A small contrastive image-text model, trained from scratch: 32-pixel images, batches of 128.
Rows from block 5 of the image encoder of a small contrastive image-text model, named by matrix and row number. Rows with one number belong to one channel. Each number is 50 + 12 x the weight over its row's rms, rounded and kept within 0 to 99. All counts start at 0.
After each channel's rows are labels from the 100 images, of 14976, where the channel reaches its highest value: "peak on" is the class under the peak. Only what is clearly more common there than usual is listed. The data: simulated stained blood smears. In brackets: how many of the 100.
# convs1: 3x3 conv (encoder.blocks.5.convs.1.weight, 144x144x3x3, standardized in use, each kernel summed), inputs 72-143
# convs2: expand pointwise conv (encoder.blocks.5.convs.2.weight, 576x144x1x1, standardized in use, transposed), outputs 64-127

convs1.40:53 47 43 43 48 52 58 47 49 53 70 34 58 45 53 58 63 52 54 47 57 37 50 44 46 41 99 60 37 61 51 64 51 57 61 42 41 56 94 68 44 52 39 45 37 57 42 51 43 55 44 40 50 54 31 49 53 49 48 55 46 33 36 49 36 74 52 44 44 25 63 40
convs2.40:44 67 47 17 38 41 43 61 65 60 77 50 67 55 61 35 42 47 42 54 43 29 49 48 49 47 39 44 42 49 60 30 42 39 44 42 38 55 68 37 59 77 25 38 50 54 46 40 45 65 81 36 49 33 47 47 55 56 53 52 39 46 54 47
peak on: large cell (88)

convs1.53:52 64 55 48 59 38 61 47 72 70 49 47 62 61 47 47 63 50 54 37 47 37 41 43 63 39 41 54 58 62 59 50 51 27 41 38 46 21 65 56 64 53 45 49 44 19 48 48 73 32 48 44 57 38 37 63 34 76 45 62 51 53 52 34 54 51 27 13 37 19 39 55
convs2.53:58 52 59 58 31 53 47 28 60 61 52 45 50 39 51 38 46 42 44 46 41 71 49 57 53 44 61 55 58 56 61 47 59 57 59 53 56 64 54 67 55 39 67 41 53 41 50 57 13 51 57 40 70 41 53 37 37 42 52 46 20 46 46 65
peak on: large cell (72); nucleus (28)

convs1.33:55 72 60 77 38 51 33 63 51 48 57 59 37 50 42 60 53 82 57 60 57 60 39 67 37 57 35 43 35 47 36 51 44 42 50 28 50 48 39 49 51 50 43 38 53 42 55 38 38 67 60 49 50 53 51 44 50 34 33 46 77 40 52 44 41 56 55 43 57 60 56 55
convs2.33:44 58 54 35 47 51 50 67 42 76 60 59 67 56 38 47 70 40 61 49 50 47 64 57 79 45 38 61 59 36 70 43 44 27 37 31 59 59 45 44 35 63 57 29 65 64 38 66 40 42 48 59 39 18 54 34 73 64 57 70 54 34 84 43
peak on: small cell (54)

convs1.29:30 48 62 46 24 65 54 47 57 33 56 80 44 43 61 45 48 61 55 44 47 50 62 62 31 66 52 38 38 44 43 41 45 39 61 45 49 57 36 49 31 44 48 62 50 48 39 48 43 57 70 32 55 75 62 47 57 41 37 28 75 41 45 56 73 31 45 55 43 47 44 53
convs2.29:47 53 36 44 68 58 56 34 65 50 47 60 67 43 40 66 65 35 43 52 45 57 46 45 53 53 42 64 68 64 52 38 47 45 57 42 70 62 44 48 61 41 48 34 37 63 67 55 50 32 51 48 63 59 68 49 60 51 38 43 49 60 64 66
peak on: small cell (73)

convs1.21:45 81 40 53 44 47 61 70 36 57 52 56 59 64 42 36 45 46 53 45 44 32 66 44 49 26 39 45 54 41 38 47 36 45 49 49 50 57 55 58 60 67 50 53 54 45 63 52 36 63 40 53 70 43 35 26 46 60 45 36 66 36 43 46 52 35 54 50 11 48 60 41
convs2.21:28 73 56 33 51 59 61 46 46 46 81 63 49 53 51 31 50 54 42 43 58 32 52 40 56 57 60 39 43 53 63 45 66 58 42 41 42 50 75 37 50 56 51 41 54 50 19 55 35 56 86 39 44 52 62 56 64 53 63 48 37 54 35 49
peak on: large cell (82)

convs1.2:32 54 53 42 47 55 56 57 49 55 57 33 31 38 31 38 58 67 48 58 42 50 59 48 47 60 56 24 37 24 58 53 35 45 56 50 52 48 27 20 59 63 69 44 52 57 60 39 61 21 70 57 34 54 33 75 40 49 65 62 48 64 37 46 44 43 40 65 57 31 55 36
convs2.2:38 45 48 57 33 50 44 54 54 41 63 52 35 49 61 57 38 64 61 44 44 58 40 29 42 44 64 35 78 41 36 43 50 50 41 45 45 31 56 75 44 45 49 76 36 53 72 34 49 42 54 33 53 63 46 53 41 38 41 27 67 51 51 49
peak on: large cell (94)

convs1.119:49 43 55 56 44 39 33 37 65 47 43 35 43 69 42 50 44 38 43 42 59 43 76 57 33 49 49 52 49 52 59 52 31 49 63 34 76 20 49 32 60 63 68 59 42 48 45 60 82 41 48 50 65 65 55 29 75 54 48 47 49 69 74 38 57 66 72 64 56 59 36 73
convs2.119:42 54 42 38 48 49 46 54 50 75 57 45 52 66 46 47 41 62 48 39 65 32 48 47 56 34 56 50 50 42 33 42 56 53 47 56 54 73 58 41 45 56 47 38 58 23 31 44 21 42 73 56 24 62 55 41 73 37 73 50 49 57 49 41
peak on: large cell (57)

convs1.13:41 49 69 43 56 44 65 45 43 57 54 46 52 43 51 45 45 47 57 50 49 36 52 49 58 34 98 37 23 52 48 33 45 53 55 46 37 65 59 41 50 50 32 46 63 73 57 61 67 55 46 47 54 50 58 35 49 21 32 53 51 31 30 52 35 50 40 43 26 39 67 63
convs2.13:60 51 36 45 39 46 47 55 41 49 56 14 51 59 44 61 54 59 62 72 50 49 46 53 34 47 38 41 43 52 57 39 65 26 38 43 42 35 53 32 46 56 40 40 70 47 22 55 32 41 56 73 35 52 63 30 31 51 58 59 26 60 40 62
peak on: large cell (46)

convs1.85:50 65 43 59 68 54 50 55 39 51 57 30 54 67 58 62 45 49 64 49 48 48 54 44 48 58 32 53 49 56 48 58 57 48 57 23 51 44 22 23 60 42 45 50 61 36 37 62 39 47 36 35 57 35 75 67 62 61 70 61 46 47 33 55 51 43 51 47 55 57 56 52
convs2.85:44 76 43 54 64 45 50 62 54 54 64 53 38 52 39 44 50 57 60 58 52 48 46 55 68 50 35 45 48 63 36 23 51 57 47 40 37 44 58 61 44 39 40 67 53 50 65 47 63 29 75 46 47 53 56 56 69 56 50 46 75 55 39 53
peak on: large cell (78)

convs1.111:48 54 41 46 56 53 48 43 69 54 51 50 46 40 54 49 56 54 37 39 46 52 30 63 48 48 29 55 52 48 43 47 49 39 43 51 32 57 59 41 89 63 58 45 56 31 53 51 70 49 42 54 45 45 22 62 43 66 51 58 50 58 24 49 59 33 53 38 34 20 48 53
convs2.111:80 44 48 50 27 28 58 67 45 40 38 42 60 42 51 66 52 44 31 39 51 40 56 61 43 56 43 41 35 44 54 48 38 37 49 47 67 58 53 16 47 62 48 41 53 69 39 59 43 52 66 61 39 36 61 47 43 61 48 69 27 53 46 54
peak on: nucleus (52); large cell (48)

convs1.51:51 69 46 50 61 66 70 45 42 52 42 23 63 43 42 66 69 47 51 65 49 45 47 50 52 60 98 59 44 57 50 55 51 58 61 38 52 54 51 48 41 41 46 42 62 63 59 47 72 45 54 41 29 34 72 76 29 29 61 53 50 34 37 30 54 29 55 34 36 64 54 35
convs2.51:42 48 73 56 63 55 46 56 61 52 40 50 52 52 47 31 52 63 64 33 22 36 52 57 62 45 42 53 38 36 57 78 67 57 55 59 31 43 48 42 47 68 58 43 40 67 55 52 74 49 45 76 63 50 45 35 72 54 47 68 76 49 48 48
peak on: large cell (53)

convs1.15:45 48 47 61 57 51 61 61 44 51 53 52 45 78 35 66 31 40 59 52 32 51 52 41 58 37 61 62 41 43 57 42 55 63 42 37 77 42 63 36 49 49 57 47 41 53 41 54 41 26 57 60 41 32 59 42 62 48 32 43 57 39 75 38 44 45 43 59 33 61 24 54
convs2.15:45 54 49 53 41 40 56 48 54 49 73 28 65 57 54 64 34 62 37 47 58 31 46 49 62 53 56 50 46 58 50 43 74 41 44 45 41 41 69 26 61 44 40 46 53 51 25 56 15 57 79 50 49 67 59 48 42 43 50 60 28 55 60 57
peak on: large cell (73)

convs1.4:48 37 55 66 53 63 67 43 69 66 43 44 61 45 45 43 48 59 55 40 71 49 40 35 68 48 60 36 35 52 73 64 65 54 69 49 65 64 61 40 41 67 58 48 60 47 71 48 33 57 49 60 49 50 31 41 70 55 33 76 08 64 68 46 47 30 46 39 48 61 63 47
convs2.4:39 70 61 37 37 50 48 39 60 36 61 64 56 37 41 49 55 42 50 38 51 31 50 54 53 35 49 57 81 57 51 48 46 47 53 44 51 42 80 47 65 35 53 36 50 55 47 36 25 46 84 40 45 62 47 42 57 55 56 36 35 35 62 53
peak on: large cell (68)

convs1.46:52 53 45 53 54 40 44 72 60 69 45 42 52 61 49 42 61 59 50 60 58 63 34 48 77 59 71 59 36 53 61 75 58 54 63 41 64 48 99 49 44 50 16 55 42 42 55 63 50 44 66 59 38 50 30 29 46 57 36 74 39 42 38 43 64 75 24 38 52 33 51 42
convs2.46:71 58 50 60 48 40 47 36 46 55 61 53 20 48 61 46 47 69 50 64 53 55 48 41 42 47 56 49 58 51 50 65 54 52 36 51 56 45 41 49 43 31 40 59 45 45 77 47 71 39 47 63 44 65 46 41 31 51 52 41 71 51 41 64
peak on: large cell (69)

convs1.49:62 43 59 52 50 40 63 54 51 48 53 59 50 55 61 58 51 60 42 36 51 39 47 45 57 35 69 46 40 36 49 47 45 45 58 73 75 59 71 99 44 66 35 52 39 35 40 57 11 46 78 44 51 44 79 53 48 61 62 43 31 53 59 39 33 47 34 30 42 43 61 55
convs2.49:50 49 60 53 80 49 58 34 48 43 34 74 59 47 46 27 53 35 65 52 38 38 52 67 63 45 67 50 38 46 52 53 47 49 58 57 65 49 50 40 48 24 66 44 47 44 52 66 75 72 45 31 48 53 48 46 52 50 55 46 75 42 53 57
peak on: large cell (77)

convs1.74:35 68 42 41 60 55 61 38 47 64 37 32 69 36 52 65 55 41 55 61 55 45 70 40 77 49 94 51 38 47 64 36 52 69 64 39 50 62 36 36 40 63 30 67 53 57 49 61 49 45 63 46 41 28 29 35 47 39 46 40 50 37 50 47 45 26 50 57 57 34 49 37
convs2.74:56 49 45 65 39 52 47 63 29 52 36 58 48 51 46 48 47 53 59 35 52 60 57 47 37 52 43 36 34 46 41 42 46 62 33 44 78 43 54 44 47 56 52 53 28 56 30 53 27 61 77 44 32 72 57 51 39 48 37 33 32 57 56 33
peak on: nucleus (58); large cell (42)

convs1.22:61 62 61 53 27 63 41 74 43 36 75 58 45 63 53 59 45 54 47 36 42 49 50 57 34 45 31 42 39 62 46 53 51 46 26 36 61 58 30 49 46 52 61 48 40 45 38 51 34 64 50 57 45 60 49 57 58 52 43 50 68 58 50 60 66 55 47 53 43 38 39 58
convs2.22:38 54 58 50 64 41 68 42 57 46 42 59 66 29 38 46 50 21 60 54 45 54 59 67 63 49 44 54 54 62 63 70 41 42 39 40 55 41 42 52 46 62 56 42 49 71 65 48 42 35 54 70 65 48 57 48 38 45 62 56 55 47 52 77
peak on: small cell (82)

convs1.36:58 61 44 45 44 38 43 50 66 47 51 47 55 54 44 51 61 46 46 53 56 45 70 69 73 55 85 57 41 52 60 59 49 31 47 59 37 48 72 73 56 43 64 58 31 54 26 53 64 36 44 37 36 35 45 39 48 68 58 42 38 38 32 51 41 46 41 43 28 49 26 56
convs2.36:10 65 42 14 49 44 51 40 49 31 58 51 56 52 48 35 47 46 42 47 15 14 48 31 34 43 73 47 55 55 49 35 49 53 40 48 53 47 69 35 46 45 58 21 32 55 40 28 36 37 74 49 48 44 50 37 62 36 51 36 48 41 39 51
peak on: large cell (93)

convs1.109:53 57 44 41 46 47 66 42 80 65 34 32 63 47 46 41 68 59 40 52 39 42 58 42 42 63 08 40 52 40 42 46 60 34 68 20 28 35 38 40 63 39 37 56 27 37 48 51 70 51 38 32 42 45 40 53 65 72 67 61 42 59 48 44 72 49 76 69 37 39 47 57
convs2.109:42 54 60 56 44 56 48 46 57 64 47 59 25 51 34 39 48 55 68 38 37 48 51 44 48 38 58 56 41 55 43 60 53 44 52 67 32 47 56 52 53 55 37 43 35 44 38 39 28 52 69 43 50 36 51 45 45 56 46 59 30 47 42 39
peak on: large cell (60); nucleus (30)

convs1.122:51 55 46 62 44 52 44 28 39 60 56 62 62 37 39 45 23 62 44 39 52 48 40 53 61 42 73 45 51 47 42 55 54 46 39 66 63 59 29 95 55 44 57 57 50 58 52 46 50 44 43 27 64 68 48 43 42 38 48 72 20 49 38 32 42 42 39 30 46 66 38 57
convs2.122:49 42 22 45 54 54 45 59 52 37 47 72 47 45 48 44 34 43 20 26 38 50 43 51 39 56 44 47 49 46 42 57 48 64 52 56 79 47 52 58 51 65 58 43 49 55 38 50 50 43 46 46 60 37 52 74 43 42 52 48 46 55 58 23
peak on: large cell (90)

convs1.135:42 45 40 48 46 51 28 56 35 49 65 57 55 45 37 31 59 49 63 58 52 59 47 52 31 52 04 50 56 50 42 56 45 70 51 59 52 67 43 35 40 50 58 30 47 55 50 64 37 47 45 49 48 64 68 47 54 57 33 85 51 73 52 63 45 65 37 57 65 55 54 64
convs2.135:78 22 46 53 68 53 45 52 56 46 51 64 41 43 67 62 26 44 30 44 65 36 42 21 48 43 55 41 41 49 30 76 63 74 59 49 71 56 28 71 30 23 71 47 63 42 81 50 56 56 20 38 67 38 51 52 57 48 15 54 76 59 55 53
peak on: large cell (58)

convs1.106:44 55 42 62 74 58 36 54 45 36 53 72 71 57 75 59 37 31 50 57 56 46 38 41 39 66 42 36 60 63 54 49 55 45 56 44 50 42 34 26 50 42 54 44 51 21 31 36 39 57 50 45 54 57 56 57 47 49 47 62 61 59 68 57 49 51 56 70 63 43 57 52
convs2.106:44 82 50 56 59 58 46 50 52 51 61 76 36 49 57 72 50 51 57 49 39 35 36 43 48 44 52 43 61 56 41 61 70 59 45 52 53 52 75 34 45 37 55 31 52 54 33 61 26 62 72 40 63 45 50 52 68 53 53 43 43 57 51 54
peak on: nucleus (57); large cell (43)

convs1.88:45 47 47 55 51 51 36 46 25 36 48 56 47 54 59 47 37 50 67 61 51 56 49 50 46 62 31 54 56 44 47 54 51 83 44 64 22 70 37 42 47 25 36 68 60 50 48 38 63 58 37 58 59 56 33 53 45 23 57 65 70 40 49 63 63 56 62 66 69 51 63 74
convs2.88:50 48 49 78 66 27 48 49 44 56 55 41 47 53 63 50 45 70 47 33 60 51 47 59 58 60 57 49 48 48 37 64 78 54 35 44 49 36 26 51 43 31 48 60 56 40 59 65 69 61 45 30 49 37 51 49 45 42 51 46 79 52 41 47
peak on: large cell (95)

convs1.67:36 50 49 43 58 47 41 35 53 56 34 50 61 46 46 27 39 47 47 54 58 29 64 28 45 55 41 50 56 34 55 60 47 53 54 55 48 88 59 38 43 32 48 60 56 48 52 38 46 76 46 47 52 57 48 36 60 45 35 56 45 58 46 47 59 44 46 47 56 66 56 32
convs2.67:49 62 74 55 49 48 45 27 37 40 57 52 36 43 57 39 51 30 42 58 63 44 60 55 39 62 40 48 71 41 38 54 39 60 52 36 45 61 74 55 45 60 58 51 58 49 61 50 32 68 77 51 44 47 47 56 45 64 40 45 38 48 38 42
peak on: large cell (60)

convs1.8:46 56 58 47 49 68 56 66 48 36 61 52 66 43 60 60 58 59 44 47 37 43 49 49 59 56 39 65 64 47 61 42 43 54 52 41 59 42 45 44 38 55 54 42 51 35 37 64 27 32 54 54 40 24 59 58 61 68 63 22 70 57 68 42 37 24 60 52 50 37 61 57
convs2.8:38 64 44 42 63 46 37 54 53 39 44 39 55 58 39 55 41 64 46 64 50 14 48 53 36 59 48 50 48 63 61 65 72 51 41 61 43 28 62 32 56 37 50 32 55 50 38 52 46 47 71 69 54 50 48 43 45 39 82 50 50 41 25 53
peak on: large cell (93)

convs1.44:54 55 53 39 51 57 46 43 49 58 46 24 56 51 47 56 51 45 56 44 60 48 68 53 58 41 66 49 39 57 51 54 56 40 52 57 57 46 10 65 46 53 57 50 40 83 53 55 62 41 45 38 62 63 64 75 36 44 71 85 29 59 33 46 44 19 22 32 52 56 58 32
convs2.44:49 42 43 54 56 62 43 51 50 57 53 67 57 41 32 33 49 55 52 32 53 44 47 50 40 53 44 49 82 48 49 42 40 46 42 45 40 47 43 80 43 49 44 66 32 53 82 37 78 49 54 39 49 51 44 49 42 43 42 52 84 46 44 29
peak on: large cell (61)

convs1.81:70 43 46 70 43 38 60 84 44 50 51 65 43 61 43 54 49 46 32 42 52 64 51 31 55 47 21 47 53 40 61 63 55 46 53 38 40 34 57 38 54 71 53 66 41 23 57 60 30 53 56 71 67 48 42 39 44 81 46 56 69 59 32 64 73 60 78 73 45 48 49 76
convs2.81:55 65 55 79 45 46 54 73 65 64 61 59 37 52 57 51 53 53 43 38 61 35 50 58 52 48 48 46 52 47 60 48 47 57 50 55 70 56 60 37 58 54 63 46 49 47 56 61 58 57 64 54 56 69 50 67 64 55 69 53 60 58 57 68
peak on: large cell (49)

convs1.113:58 33 49 74 56 32 42 41 62 68 43 35 41 48 55 56 58 41 40 38 72 59 55 35 75 50 43 41 38 53 59 54 50 30 50 68 62 44 39 41 53 32 41 44 62 60 65 61 53 49 40 60 51 30 37 72 57 58 44 71 32 65 65 50 41 32 49 31 49 32 46 33
convs2.113:36 47 39 50 46 49 56 65 43 59 48 51 39 45 44 37 45 70 69 41 52 53 46 43 68 59 50 42 53 42 60 58 77 50 31 33 36 43 46 70 31 52 62 46 65 38 53 63 27 53 55 49 47 18 61 61 64 53 29 51 48 43 47 50
peak on: large cell (75)

convs1.112:57 37 55 38 59 52 55 44 42 46 63 46 59 61 45 46 51 54 57 52 57 49 39 35 20 30 19 35 47 53 59 53 53 40 47 28 36 62 43 21 63 63 45 53 45 42 60 60 43 70 43 70 32 58 43 72 36 69 39 60 49 68 62 69 35 65 41 41 61 68 67 60
convs2.112:53 50 64 70 38 50 55 36 52 42 49 62 24 45 67 43 60 19 45 54 49 63 44 62 24 43 56 39 50 55 40 47 33 32 56 50 46 48 75 51 62 55 48 63 46 55 76 64 24 67 69 46 43 59 49 32 40 58 65 42 47 50 52 71
peak on: large cell (83)